{"isotropic": false, "patch_size": [2, 2], "init": "trunc_normal_002", "optimizer": "soap", "shampoo_beta": 0.999, "adamw_lr_other_params": 0.0028, "steps": 17400, "batch_size": 64}
Rows from block 3 of a small CTC image transcriber, named by matrix and row number. Rows with one number belong to one neuron. Each number is 500 + 40 x the weight over its row's rms, rounded and kept within 0 to 999. All counts start at 0. Numbers have three digits each.
After each neuron's rows are labels from the 100 images, of 14976, where the neuron reaches its highest value: "top examples" is what is common among them. Only what is clearly more common there than usual is listed. The data: seven-segment displays showing three digits. In brackets: how many of the 100.
# fc1: MLP up (model.blocks.3.mlp.fc1.weight, 320x80), inputs 0-79
# fc2: MLP down (model.blocks.3.mlp.fc2.weight, 80x320, transposed), outputs 0-79

fc1.208:443525497431528420570528481554535535441409558481515519494545445430476466489539504522430476531476458503500443572474463461513474522491526487547506511482389543500572536501457499516453491523476453514476493482555495496577463466481496466483500551
fc2.208:577561492524436463517573517569490543524492548475526549585480509483441503484573514546522485517559565556444477552513484477524503508546514529565437536475582531489478478486550433483466520525505533478579526462498509496478534526509541432486539453
top examples: the digit 9 (73); first digit: 9 (41); dark on pale (36)

fc1.34:456521500534480509507469453534555484496626539521517408538523502484429523481440522509577541467549502457551476573516515474485512462498513555475554480518463518511430506526510552516591541507448564500466453545528483490477535531468533435508497453
fc2.34:539475522510491558556515471566475513500468537481466429484476481483441526425467541466522528515512481431441509522514455548484456456445565502464535536457478460434455444495530541494592482556584491500547414488549466523544511547449463514497477491
top examples: the digit 0 (63); green glow (60); third digit: 0 (38)

fc1.66:470554495473481466508483496498487458494546449461473534446493515412599412480502510489479489533537537510423531483553474591521460482546517451550409463455502551519540502466476489444434535529451442538558518520512494474448525464505475460502498549
fc2.66:477495549527510493484550571506423509472552466492503464491591506461488463502495470458515541489496512550482499497565477488517523546446427432582504515503496504505612489547435477505561536496471473496539554469502590465560435504439550493455494511
top examples: amber glow (37)

fc1.118:487501479506470542538488512502540523464565561561496457556530463470505505525540473464502490455455516403509454568530568434513451510534489598507400476487519583550479448504482464442480472488477470478503466428483480487549445502495472466496431508
fc2.118:486527527534524520472473456498489510467494489528495554560470535428415563538475594487563469567497501459584580489461517456460504463523474561518503473494540408569435448480503535460536516493531457466463504513487468560497508456542468514473497550
top examples: the digit 4 (58); second digit: 4 (36)

fc1.31:434502510509410545471469487484528416514515464516474442476483457421492517517508466477466518530475564477504517521522538480503472497489503538518478492477490472497441439480513505554457566562548439462529545423506438453558511432473499629489487541
fc2.31:531505470497494490530492458422479505516570579480468522465519530530535525481545496505561510489478454522502621526566495496540535505405537551510574514534508512504454517542476584467482493488447486431487466525524543588551505522503562495475439536
top examples: the digit 7 (63); third digit: 7 (28); first digit: 4 (26)

fc1.40:437467539539486447412484447588518461512488467501562463529515489525508553510466519444507397534486503455478633494610515532441469528483526513510527528479534533509449510559516496505483551490513458460497508523496509528493499414506486537510503526
fc2.40:516443486532594460534533488508535467461455526510523491467433492451514466572515550472493512474550482504534492475531435466547565490504495521524457433530519478409538542524569457584515466506461531497478491502415425458499530408531536519470499505
top examples: the digit 6 (96); first digit: 6 (53); third digit: 6 (35); second digit: 6 (31)

fc1.185:509550550428468472469477502549505466465435583467516485571532478528477458532474465517516506479458484447492447488476533517597519539537520543497481421523605442486501489477486542551435523560477538498510502493480487547598529496470505572510499543
fc2.185:470488452515491517516465518524546408543496481505503501490446357529463552500472458511471476546445482494504553488551523475445470492518450469491498584409530486487508520501516497449520473484539431452528515496566461472486524574551530458491464424
top examples: second digit: 9 (29)

fc1.94:476497477483531542508509485517545431532486549550510540487545435507475477468489500464407463505484505560457530546477458464528521579466535540522511558454475494481527583502579475428483441534431424559452453517456555493511449553520530491459480493
fc2.94:512479588472431477522462532439536526547415559502451493478496493442574481481467527548459486533492536565541475484521565573576552499538562498543509515502509478502479494535444442513576491547542469453580511482468519507531442538465478488502483482
top examples: dark on pale (63)

fc1.224:501499481516467483440460520519465515449454443496478528469527495434525558500469572520500536585449494527508464549537465417560541512496633457528490529466537484503491444475533534503615456516508480523489497503474514455506469493469508500488575570
fc2.224:476483494461512500421478584518534519464465486433562471513531526493527587407503569556550533505486470484510411487485567567513512506419471511448453490549479446541463486552526525492471474517532490540450524476525504566446474505482563500509466527
top examples: decimal point (97)

fc1.194:451442491586488556407489446497500513444567486501511516515534471470521468474548453509541538548500472534521480525491461459523503443497530488512539508475501508529420529430505503554561584529542440492467414554500576490489475468550564451490518520
fc2.194:478511457508552520500495471493489563497525502426456406494487500555463526494487529533514536524566525536554449509463505472437461531434501519461543449532496504584472499512510547458523573397505470604425480475485456481469528505458511508437466520
top examples: the digit 8 (72); first digit: 8 (35); second digit: 8 (26)

fc1.254:501503517490436575528502522507525508477491449421485543510598468498519524456478492527505466482557507488526558584587504414489488472474543495488560480530559505567492491577527540534438548545411473557483429545504510499557482483498499495513522500
fc2.254:525516531558614477541527479529557471523487558472514533501500570493477546539525556416456497453499565549529451482470525533482554529444552495454557519521492467441486500506497518552471530534456477539472541464500447485460491399528473497451497570
top examples: the digit 6 (74); style: green glow (40); first digit: 6 (35); second digit: 6 (31)

fc1.264:508476476506506544454516502444522474499486527506516522469443472500527494578474450442411507519551540549532504485475520463513465453544482530473534542477511483484430490518502504530462421510465371525558456483468525503536459376501471468579458491
fc2.264:563525484522546477563474462479474530478535480522495377469577539555480408480509493586559456466522495462565450469516475474521513541568481443546545515500506473533462526493519526521458496478462477524459544522441471490534546529476560532506506572
top examples: the digit 8 (67); dark on pale (55); first digit: 8 (30)

fc1.216:535487520470509499504481432507555493564572513442517517562572553455571442422522509456549473496512505436470539461518507535397505435499446461442468451429490501505495492524460499447553514528511501554486456453532523467538500513537564518470504462
fc2.216:546521549428459376495484522535499527450515446493483527531468509511504553431448528529503548516523528516459457547520513523532462537554471534501516505509527489535519545465587512473501620468511442478501492474458544509453532483480416479466461571
top examples: the digit 6 (86); decimal point (79); second digit: 6 (44); first digit: 6 (44)

fc1.292:502533499479517508480489470533564429468410521454564550487545414456516422446510515492458497519517464545508538506460510435551460536508566492485441485472513550545480474411541474500428449483504483479487485530488526565571502539447465481500551548
fc2.292:536460505499491573494430486508500509471560499541448588509460514517546481483472519513512526501500567485529548521471590395429462491459501495527519502509551522512517464421556538451515523541518519516488469544523572489485551519461552471499392449
top examples: the digit 8 (77); first digit: 8 (37); third digit: 8 (29)

fc1.144:510510483504546505483505462475387489450495494519462507504518455530474558494518503531495545442424445537516425443456456481452495520525530506553510478490543471496533439503575495502467426561460445588477506537535386516487517545517447505514520544
fc2.144:506512488537471421472512489502528537570510526528518502471468530480491544499516546453469516471474557578548478498466596598541475501474510565419452568515459487482449490481522475483516473485468484477510459510483422464442561411460439504528472452
top examples: the digit 6 (65); the digit 5 (59); second digit: 6 (34); first digit: 6 (33)

fc1.220:460520466533560516506498488456461447518490496530497450543502542468437522510524445532485533498455532475518505458471464453553547544440521456458593456487602557454539528511430475634463495513520554534505539521471466438469498470515491508520481522
fc2.220:467489477513504512535490461487467468507501475550556479504507520450504458472524508498491505488503444613533448498414534493539526475465548492470462483535452511480508449461510462502440471548407523465512509595457501560471555549481477480537503359
top examples: decimal point (95); second digit: 8 (25)

fc1.55:503484489485448452475486472425490505464452510531468545475507498453495493450461489501488564502471460540539469530458457496426486438579501526486477489466512490404529455560520506504477435528491524463552620514538470479580471500554494425494536573
fc2.55:517470491505490515530510555406520536482521470561479500553411488547550473461543556471527486583445525483525490511466496509534529432520500491517537465535473554487504520456519511492502456463499503537425497524564465413586531460474558602546518484
top examples: the digit 2 (87); second digit: 2 (43); third digit: 2 (29); first digit: 2 (26)

fc1.129:583553488567530444521540440497418495519522519485463534487524444445473506483484511520509578485448417583537496481437438530439536479501510507515500538431521495504554471437517485562509477583504499498542520493506446473522540581523528464532527509
fc2.129:451470578548496485452482455523484472539474508493515555466550471525493462561533547517520475462505469538533508507458521535517534470478508555490444553548468499461497469492458525429440469517470476509547514471533433416548528370568531559518555529
top examples: the digit 5 (71); first digit: 5 (31); second digit: 5 (31)

fc1.173:434454523469419593531517421469465478506536508489505508460505506443475459465497558496511482520491556447549507449583505446520443490545511495539522473545538487516515476472522463509561445519453594550470541492451538454534529477469456427471470465
fc2.173:463524578522483565503487526464451579530534458452492505518476469535560512431497456501580483409485518493519484494543483485458486546467496499549458471471495463521451524415469583494455527466565466455516453553532533503498496450501559580552518529
top examples: the digit 2 (62); third digit: 2 (43)

fc1.148:447471487515474446461527476480544537468495609497539514473493403523505497448506497457485514525498482488475475565413489480434578542538532477515482500453459463499581444533474482496506458508431473576474536397451474523528485498506485506455470548
fc2.148:592463422512464509463494451477446478513487540510487569513457492507568442502552533546459453579563501572533421499463549522532474463482513486464524551566489461465485481488457517578498539486494462579479521516444516464488514535499481420476497477
top examples: red glow (48)

fc1.112:469532486501569493498504443501514536527488505483558537453495533531453478479515472470450451494526481499499506480518506468555577536468569489472442501442564496450501475523513481496377489527506433471610588437468484539523585488498460548525530496
fc2.112:504472554525523578482557523517500525494507445537551510532497425582452489495479489530507473522506504478547542457414530483452530449467553451515480556479434489531491452440531406533525553531538505551477457462579528559537497481528504448437502474
top examples: the digit 8 (70); first digit: 8 (42)

fc1.88:467516511491540439482496407527468477474487549516486441534494426523501532506517499490467511541490510510534498522520492446482479522483467476522444414512486491568473507599505514567489485494488431555454469437506511512543568368489557424531461487
fc2.88:505503412502490475493541491553488450453422466453490509482472460502479491461508499506474525504497487438476425485495527431522488459443503560539487557459501477517537445452592517490543478483506569442513539497550427386510539462524460425500542514
top examples: the digit 1 (95); second digit: 1 (47); third digit: 1 (40); style: dark on pale (38)

fc1.116:495511505438582589499522479513517564535518530432482508476471549457510550444567512486481490550538514475537532538505454457432496497478481475441476481464560497464446467516563475508522549475537533529437480561462449490530488513468613430528479534
fc2.116:514559487488535374465520510536529440460494551531453497509465514514521513533449553518571432514516516473459386450552484477536480514511505466537496481529420559506509546461471486500515442475501536521558413515442576518535539488505496497526490507
top examples: decimal point (100); the digit 1 (55); style: green glow (38); first digit: 1 (32)

fc1.227:431566490483481551496484518502519547466495479426530516395459494498515433516453549400453490513513499483466537466583493458501428557515518523479534544546547503514537480548485526507377531492485467503521525460457477542482469484541461439471506514
fc2.227:480498426526547594501445512533528567464556447490488562528543552554456497525480489468541500479517548576433444483557452470434524493522496431515495450456532467479432500464512469512531543472443519542445562481528456472469538470504511491516443527
top examples: dark on pale (41)

fc1.108:490489555549500491454478431464479473506599510508540537410494536508553465531506499507469499501535527456485512581491512545447460446524495474527513464506489441480472450588517488563440498501476612521537437468504548523422509570484532511498498460
fc2.108:527451538547548474582576474510533542491527433485415502473584532477528466547472512527555520485499543545535462523529564538468508502459491531562519526494533458469570486468535524456465457465484444514465528452484467493441527608481542500480451520
top examples: the digit 8 (95); third digit: 8 (56); second digit: 8 (43); style: dark on pale (43)

fc1.235:444508600553494553530497534511499490485553485483514487459484517458507453479560472480419462517510586550499473551558439501533509505510562566496476521513453450497415474459492530538554490592502526500527541478514497457463560488466525595495462468
fc2.235:478473505402530479461448461511433505444531454464463420547536472509511466519534516436511559586453492535507629579481488508511442481528494536507479517449502420546447484521485517463494477485488484536498554556481524495463484495525520509541444515
top examples: the digit 7 (100); first digit: 7 (46); third digit: 7 (42); second digit: 7 (36)

fc1.29:533530551525443534506479454548493516462554546495479428446501513536462558530514505493521517485459511408505528473505476517526544467472573542463495507493389533514476499511480587534544495527478472457478445457494470436569556414461541549495524554
fc2.29:513499513467556490547476471535540470512573455570431562446532474456537467497460534495497493513477540539423575543481573489439512466467530577514555461485557478476485543473437495471501487549534482422526484502563514553451546518557532521492448492
top examples: first digit: 4 (26)

fc1.191:490548482561499493463517498491479507446502468489464467499479506485411503505536546513541502497523559418578499538554444480457609423469495485486473557483520529525455525521517468479443469500413529562525544544531499452460514590458452463546514501
fc2.191:442472512492451569475478434459470515451500444470454448515486526521464465447540502478461458505462441507537473540572459477476477461470442443455455494475474528492464553573487487556471475515569549471489448510516514496464459587492464426571555527
top examples: the digit 4 (98); first digit: 4 (64); second digit: 4 (29)

fc1.313:563531493549476542424471567512451472488493487500541536472564540443439482473522546442511525491486555470512560489493480532496512476510501577505527568475521454447450615456560534487506520457488514468546542453455478536546523565534436511454519470
fc2.313:426506541616490540498479537502549506530516506470481535547512543525468484562452532540502507546494468495483454470498546413524438482462514510444564596446428518478557497537481572492461514523487481562480522526545510464456546475527450501496530563
top examples: red glow (37)

fc1.293:571544526547442518502416449537486545537515628509480475509443513485516473510509463530508407521515491535532566553464517507602486485504500570488519484529528514527551509481522461517455501491469504452482474484475532446511475541472469479398440517
fc2.293:563510494442524570497463499509478498500480478473473543471446516524566457564448514501506478489501477583530514566487444472515505596458472571478528451478463496495481517507503488465492446483586539451430461548516554477490421546546537514481501597
top examples: decimal point (100); second digit: 1 (26)

fc1.314:533588525544446538508510457482453497490514528487528472442523532479436499462485456469426461573489524467545512458548482544533494527434508503528455501511560553425522524534530415536546569496539484524475495516436500443472510539419547546559488476
fc2.314:520487509529563478537504494477567564464503550463476522568473452493551544554528549464504480519460497463509451579494414481535431473525471443526500509506574542430488525439515439549408496532539513499432442515518447486494520477432525513490494473
top examples: decimal point (100)

fc1.288:474420498486500470507536546539544480527510481503526410511508540427536467434469561421543423486493480448509506452591502537561540537449538559487483526461526473524450483568524515468428547476457464439486486520478590492509507479508491529472494499
fc2.288:558453438552541451504522504471493514566468521491579507495537565448477555458546513466494492475523521519472491415451549569594509463505472545482452577528525522472483542535481474539514527491449532453441477502455459481413502441509457512529545521
top examples: the digit 6 (91); third digit: 6 (42); first digit: 6 (42); second digit: 6 (32)

fc1.149:438459492417468500441532410527527490522519544494516457546499443562440479486482432516502520492531504446516516483563456507420537479476445578536506505462471430491439473546538509518552444505459544457498462542498510468556502446515565540487492551
fc2.149:582475498553454539512545455535524499511497509486512479498551532508457430475475500480594503601486462510419496519580507499480502517457508565531463490480539509495480501503543573497521598542510537460532487473538473488505416491522523570463532586
top examples: second digit: 0 (26)

fc1.71:472482538471541492489521411526482501526432551572477514480526469506505458475497450512491473443438436477436421506501520569495494542499524550509472403473455524473491507465492578554455472561493559496523440518510538446545561526512561430508511491
fc2.71:456487439483555509452432500481574538504463477540489542512517444542470506478553570428511423509464530496507521431568467436495568533495517492479497585565514525474478528472537515466445460503500528461558431457474542441493478491496529453568520505
top examples: dark on pale (43)

fc1.268:483525475560433531447506456474435496470569485508559479515485502499459530442493478495538517523544523466540447470564466587468523417513554500414558422479508453514521508531524481522493476563481626497518555516546515510508522463484548480534514503
fc2.268:465517504526507508536500529546523532535507439507453520519489491516492523542474510471547495487477526534509600491535497485531471550519432517488473557418583413498489452473515499500551496582536464618541506475602509448480438543531453520534485474
top examples: the digit 8 (98); third digit: 8 (46); first digit: 8 (45); second digit: 8 (28)

fc1.106:472543503441477539472445439582534469436535418489494436510462405520582449510500501451437510468525492498490463482464469503460445544508545532556470498503498520514491391527511539438500489516516508510568524511427514491522476480495542526463486571
fc2.106:452484550520566473493512429490521508524486593577512435506499454533516480555499499489485502443459474478465497533592490536480482627426505541504550534547507455419520525522489548481518484495457521467546511488497601515526488537530452470504486503
top examples: the digit 7 (58); white glow (42); first digit: 7 (35)

fc1.13:514516518469497519464477485524566493482454449445416517544512543443478567537505572484554430502577524542492469507508471533500505484534542476451527467427548514535474496595552520514490432504446439580485417469480463545496474452499518513466482471
fc2.13:483501504498568461529512487516489522527517525518504563460422478526506488493524503386485483544469526516473494504424537500603539479473472569467470475479460435441485513516534501485374466544424515525480535487454508502511474408545484470546513536
top examples: the digit 5 (82); green glow (42); first digit: 5 (41)

fc1.109:550484489518548511520435430529442487519550421475559478451515485423471452454595450535550564512444501499527489476500502516510491460466510546519515481472504470465433449502525541543481508551491589549490535511442480520600539511474451495479534472
fc2.109:462544388522446487495480466489534440528525448476539502528422501537471483552485616460544521440467463504476481493473561533495561481495515473483520505433513462477513467449529476494529553470495511518526478442577537542588464506516447502499474568
top examples: the digit 8 (77); green glow (41); second digit: 8 (31)

fc1.49:463507543547503493449502536534557520520557455541515608503564552508475478507481519493488536490530504497479589450483483472419531497512424559497474443476551513510497499537501454448509509526532557472485472465451573514532425461553566458436534548
fc2.49:451506559526488512492547513478550527566484502521474545545534517550524486489493545543570481465545537483480477545502451521474448517558597428494596510456527522475486449487546510475526491503498468555556489484495425507473549412523497511439462595
top examples: third digit: 7 (28)

fc1.159:536518543511528477478509478638503497426371498484453433448501403479485490512458551442483534511489517443493577507559511461504568514440510523431516529497513492483522509529499496475480503477522529533447495500434488511462530501526488487518544550
fc2.159:491448593416509585498527511446441522548475453431508448511454496541480435552603482534454518532435532506502505509476470549479483461478508484469522442488489505491486539497483542558516548521480473558490491491466475540517551428510475521597481492
top examples: the digit 7 (59); third digit: 7 (30); second digit: 7 (26)

fc1.200:505528508427546518493522423502526484513463514480535519554446451415489506547462570460469446487541464420519447435469428474524447511530533445467533513500447512550501507509569476486434422468470452511537528498505458449527482464431526448525494510
fc2.200:515531440421499499526498471473557566516539490599553562505544500569503519462521539514525513503460534472480475440447480545471531550521565545439505483517534537573473418507539482523464517495486541581487581563511491480507480472523556496553486543
top examples: the digit 5 (59); first digit: 5 (49); blue glow (41)

fc1.247:503513546491497481557485486547496493499491502408455476521577530482523510524462517501383504496414493503466583496464461481490486541466517494496426513468465546476503479533506538609555457471542485524512494487496438591514509564437533447445495507
fc2.247:540515536467527467501526514581438528492481485509485524529518569478581476428576502514448549548520540531499582486479531496460463503519570544506473530556484536516485503506504447487538475515529513551472537552504631416509486515528585480502526477
top examples: first digit: 9 (32); first digit: 4 (26)

fc1.207:508511490532482535420468588571477483502565439519496576543436511446536496515439536534483517475414538506566462516549447518518509527446552493539442560568490431485528492491514541507507463506502472510571481523489523539491557549507526437466479465
fc2.207:468519460534547483589493576492533546517555438556499461445474510510502461618498465534507475489535441519498484469415446486501455442506399456538562501441461504526564457496516530479455502493477509505455546528507500509538523545514455509485518449
top examples: first digit: 2 (25)

fc1.251:526593462467477517545488552560530475559367512495488522525512487519453511469515464488447527475529496504446541463487523443529465546500491577539480533476505528491496412498485606545486480462433415499509497527480471510497486565492505528526507566
fc2.251:456551484473499503458503578527469496483439512513523531591523490481546500499511408494477506452507472537476504463536459504481445580516562483483499549507602438496494461586501397508526493491514463492504516437512508498532504601549520560480464503
top examples: the digit 6 (57); first digit: 6 (38); dark on pale (36)

fc1.166:490535481550406484505533520532556464463495494472433485445523508490486524442474499471474490474484547487425538418509489527492435559530501504558448506537486512411550443559543519513569489470387530472547449512513554496486485473505445476550529486
fc2.166:457552500506511450535538527532479563517519561445405478496486468421499513450459493470515460485474486467504489424485410502513483534476444452512577537456461487522457457557508506474597466428531523502474462506510552481483467524490463415536463464
top examples: white glow (53); third digit: 2 (28)

fc1.131:436453476462525437468470454535493512541479539537509457587530522475518516438565477476497487476422484511463404515497533436409460525433539519548450493495534469534482517618474511487435455485456442498496532470519501498522515453472518473506476492
fc2.131:499486463491455488475460470551502550513469487472497553429505476551399447495447482484527486539467496442545409522447542458541458397508471522472507489478545502540440447463497484499467472536494527482495391523508538465479541493473540439491572470
top examples: the digit 1 (97); style: dark on pale (48); third digit: 1 (43); first digit: 1 (41)

fc1.77:575465550456494474478513534556562516484570538512499541459520479438556539440391486542441450508435487468472500534482441477540464494501521525474433517503457572506456477503539460541495543542477480460466495571457491482520463531518510525583448482
fc2.77:462452527496454459480476422544421501557494489445547530563512482411476443509517482466511558568477465432534451475475495500518527494487473500486505489472552536484454418513437518532470548536567512503548489452516516429423561474503520505573491511
top examples: style: white glow (36); third digit: 4 (32); second digit: 7 (30)

fc1.286:472538515506537495508433496537548518510460500541540535516503446569470452434521486498426515547579503478461452520501455520523507556510503532434484567439479537538456476405531542461475456496493564428464416592515477520499485525484471510467533533
fc2.286:515489469556464481470491443539532538517461499509486564483446542496455495476556511497488545439514494512503507500519457494524527627533509518447508540566541561541516535512495453604472547468542486477544470538504593421447559481460531501466549510
top examples: the digit 0 (100); second digit: 0 (54); third digit: 0 (43); first digit: 0 (28)

fc1.210:555398524528505519481479464523389494488506415467501530511531475529520491504491510475458497494512473376519486495438479497529474496471518475475479399481590507540527537450536590520517456557502462497551523498468493556538503525497508568494485537
fc2.210:504506498509449454499509576515511515500485557485468533475474480430462473414521521530507461475540521476533494504538463532457546520525652520501461488535511513609500449529463540511546388453485530452493528533483513504508537575496468480540480510
top examples: the digit 1 (64); second digit: 7 (26); first digit: 1 (26)

fc1.124:460499514422516577527537489541523490486454509476498503436486478522564478554501568460477451499505470488516477509603510528498488510458559530438501473480542465571462485566502510485533505484531497524496434490352509512538495537575508511544459441
fc2.124:460451490473570507561488468491523485435418479524571497425473507500452509519480493608506477437487563518506468481563536456517535440505499576466515498521477531453487521525494518432473495457405493541556539471495507500535509419506500490549529562
top examples: the digit 5 (66); green glow (38); second digit: 5 (30)

fc1.36:481507527414470487479482544471463453452535479470498510536536548454467511488418421481455511460477475542575511434564461518488557488535522467485483579542521533550535492536554567560505476514505492466483438550545459494453522475440502557449560487
fc2.36:581512471573538479541530531459480436508478456469517431512489486488495478552492535464452443423496502509446485472503526519503486504483445462519534403465493549562479418486425476531497497514481505517468542426519448529425504530514570515405490513
top examples: first digit: 4 (40)

fc1.158:475565410474506450449483492515429516425506561476446434467500460464529550488548403543479495488463519527495500483541468474447425483497568538486470503450557522577444512491493537540516494466425503490438482545509498506469528460493478519488549561
fc2.158:490486410555459481483492477529565582546508432548538519548505547493505540496556474488474480440525441480469450496559537498408471529491515495491480511489485407528466439497427440489481422495512572502464494499537477468434494454462538540487482518
top examples: the digit 2 (62); white glow (39); second digit: 2 (26)

fc1.52:494514458544464480533515475525546468515488444536484412507524496487535503478465493533440522479480500610490509351461518513524468527496549516500503500522412462530539452565480576499562488510464458491434434540504531545459506545473497531481465479
fc2.52:504565548505463473511521541458478483468483521572506510548592467523478477463496450468444480446463468408527537397534509506475468546557497473442536459450489470527534506486424476525537455484443452479512507466438515476493553565477484454467473559
top examples: amber glow (35)

fc1.1:490477504479567475493518482485482468463468509538470546538495483534542498518454468538475526474516510545552465537560476409442479572524507538435505433511586581517536547548497540442476546498458496556466405564476479472481469546547484542492519565
fc2.1:523456487601512419454490518512460525532484448487487475453527463514500532548478569376527534550443479452531441565571546580532518463496501499478433564489513504518470525532506495524466499538541525419510475499488458532474557478488472533511490521
top examples: dark on pale (70)

fc1.193:559512467547475399460513533571555476492396452533458533488516510466511483524485510439481561522477544494509484529564509533498568618516466480449528473508566541555435519513492500525507436498530463581528484499473497482530476498509500521465564496
fc2.193:459470476426446513492525493531453469581472442483478457545502503518532521569463466519512478500460517501507471557471464504511411469479490461472489542486451441544515489537463558535488624522481480470466471505444436566543516482555523564542489426
top examples: green glow (41)

fc1.140:508503512446457481523481554543574491497507475505480514470496578509465520505417455481471491500524549436524518528504458542500485486617563509540510398532582502500508457517548507535452521527408507476483439507447440449527492498474453544528495559
fc2.140:419536469547473477459457487491466473528551519457526567529503486477433455453486479460576555441463499542508457469469536556437539486569529450478483511538508497472456548458508526548494506555504495525539515452446477578470494484535465419576488438
top examples: the digit 4 (62); dark on pale (58); second digit: 4 (40)

fc1.269:469500516414531540475508476462461505484488416479552494484502553453537554535510499493533486430522541453593456510498520482537487444537594505477466549504540479494460518490523554445491514461525533486537451468445453496633515482480535450545526523
fc2.269:529527481461513528457499485471551538570465487515535513417494439554523534589533529461531472500441459467505458457479500468439511488535538520456448491438473557517573470498540534448515451438422478553455526535520416492571479503511526526533538529
top examples: dark on pale (56)

fc1.180:498468506471525461452448445405456490523523498526492502528474543424511465486484449530480479537560503454544492518462464445512473501510519572495474451537556461603501556521499607532511541525469487485482467578526441539494554527473429534486495551
fc2.180:493462420484544475474607544494528502555493520509474494473526539465460522479455516440485533459510494465553522502537539540491562477457497461545537462451458478480559472513453501564453514486501401511529489509458428432474598532546433465487482492
top examples: third digit: 9 (26)

fc1.19:490574473508545430452459531585503496492518542441490538461503551474480500587479553517465472495506513462556540536409460452534458552487546468545583495530455505482536487492565519468510485483458533485542407513499469483501521561492485426486533455
fc2.19:499544469450490480483519477517496504524616460579525552516466527493462505478491567534520518438523538500501501486472439446494488575482527590452502529407490512509489495475506474485506468534505550569473494566546465501593436439500531483456444459
top examples: the digit 4 (73); first digit: 4 (35); second digit: 4 (27)

fc1.56:463490542471524480415528455487464507503487560484496451549471508476542572496524482487428505510492490489523482480431541478459495520417475499472477533541499496475423531567531529575443494564506465519554584443467513523526516419426542433472548483
fc2.56:452504443518479500577434563516532447489519525452557522481473453499454426484416438529556547529504502454512421489452530490489444465515481446428488513533490542519467487494502504499545538492485567490523505486550466542510566496546514499450464391
top examples: the digit 1 (89); first digit: 1 (61)

fc1.113:465537561517442516477456471487484529483517557459465544487504485470496546448491511492543504476514555582486499473526471468488443520636587477541466478487582467501494487467558561514515488501473470577473510536553414449477562500509501536479515446
fc2.113:422520496499447467543408489503505506533510502477546481444473494543462425516527548441519527544487492472442483454475538480495497538535521501496449466484483586468488464511508468423477460554461522580539556462490462582422488425512498538551547520
top examples: the digit 5 (62); red glow (37); style: amber glow (35)

fc1.231:490527534440496470460486558517472525506434532485580495466584488517464479539528452488433505496475451459498464495460546525480454552523470461493535506474539572449434419427473532537456551584517529444458513535478537503533433548496500500497564465
fc2.231:486497435466480428483481488505466534544502491463457434468473512456529514528526495480434479465514449512477502457597426496462503513572577500439429520515505508596440427465479476490512427496572516517581487528514523543481514528499525492519519434
top examples: dark on pale (49); third digit: 8 (33)

fc1.45:504470510476518494481502527502561523476512535603417519473469516483508507446503427441420464493479498521480517539591459528565531454553533459533485461413512509492518482440493543579557528506493497540544490553518476506527519481530575500499599518
fc2.45:555522490515539476470476458488447569507510499511521524472565571485542414444497584522495498467508498454444498402444529493506590447524519433508548510541514538519467507455415534449492460474514486547568437461508485481479447524484511518543479523
top examples: the digit 7 (55); first digit: 7 (45); first digit: 4 (38)

fc1.156:493538510456520492469465459493567442457561477526551452434493492434555560523535500418501562541495562482516517478447451533477548541471509451481532472446573528519498553514539487458476517499495492507517481586527508510505486458468474429482606558
fc2.156:448482592500528565463530423467456557465478568448501490470534491427537494510514572425504473559479497577524458491552502525583457502546521489556554486446470427457529503481513462488479443470494503488530520462481517506464487445501479501429476466
top examples: decimal point (100); green glow (59); second digit: 8 (25)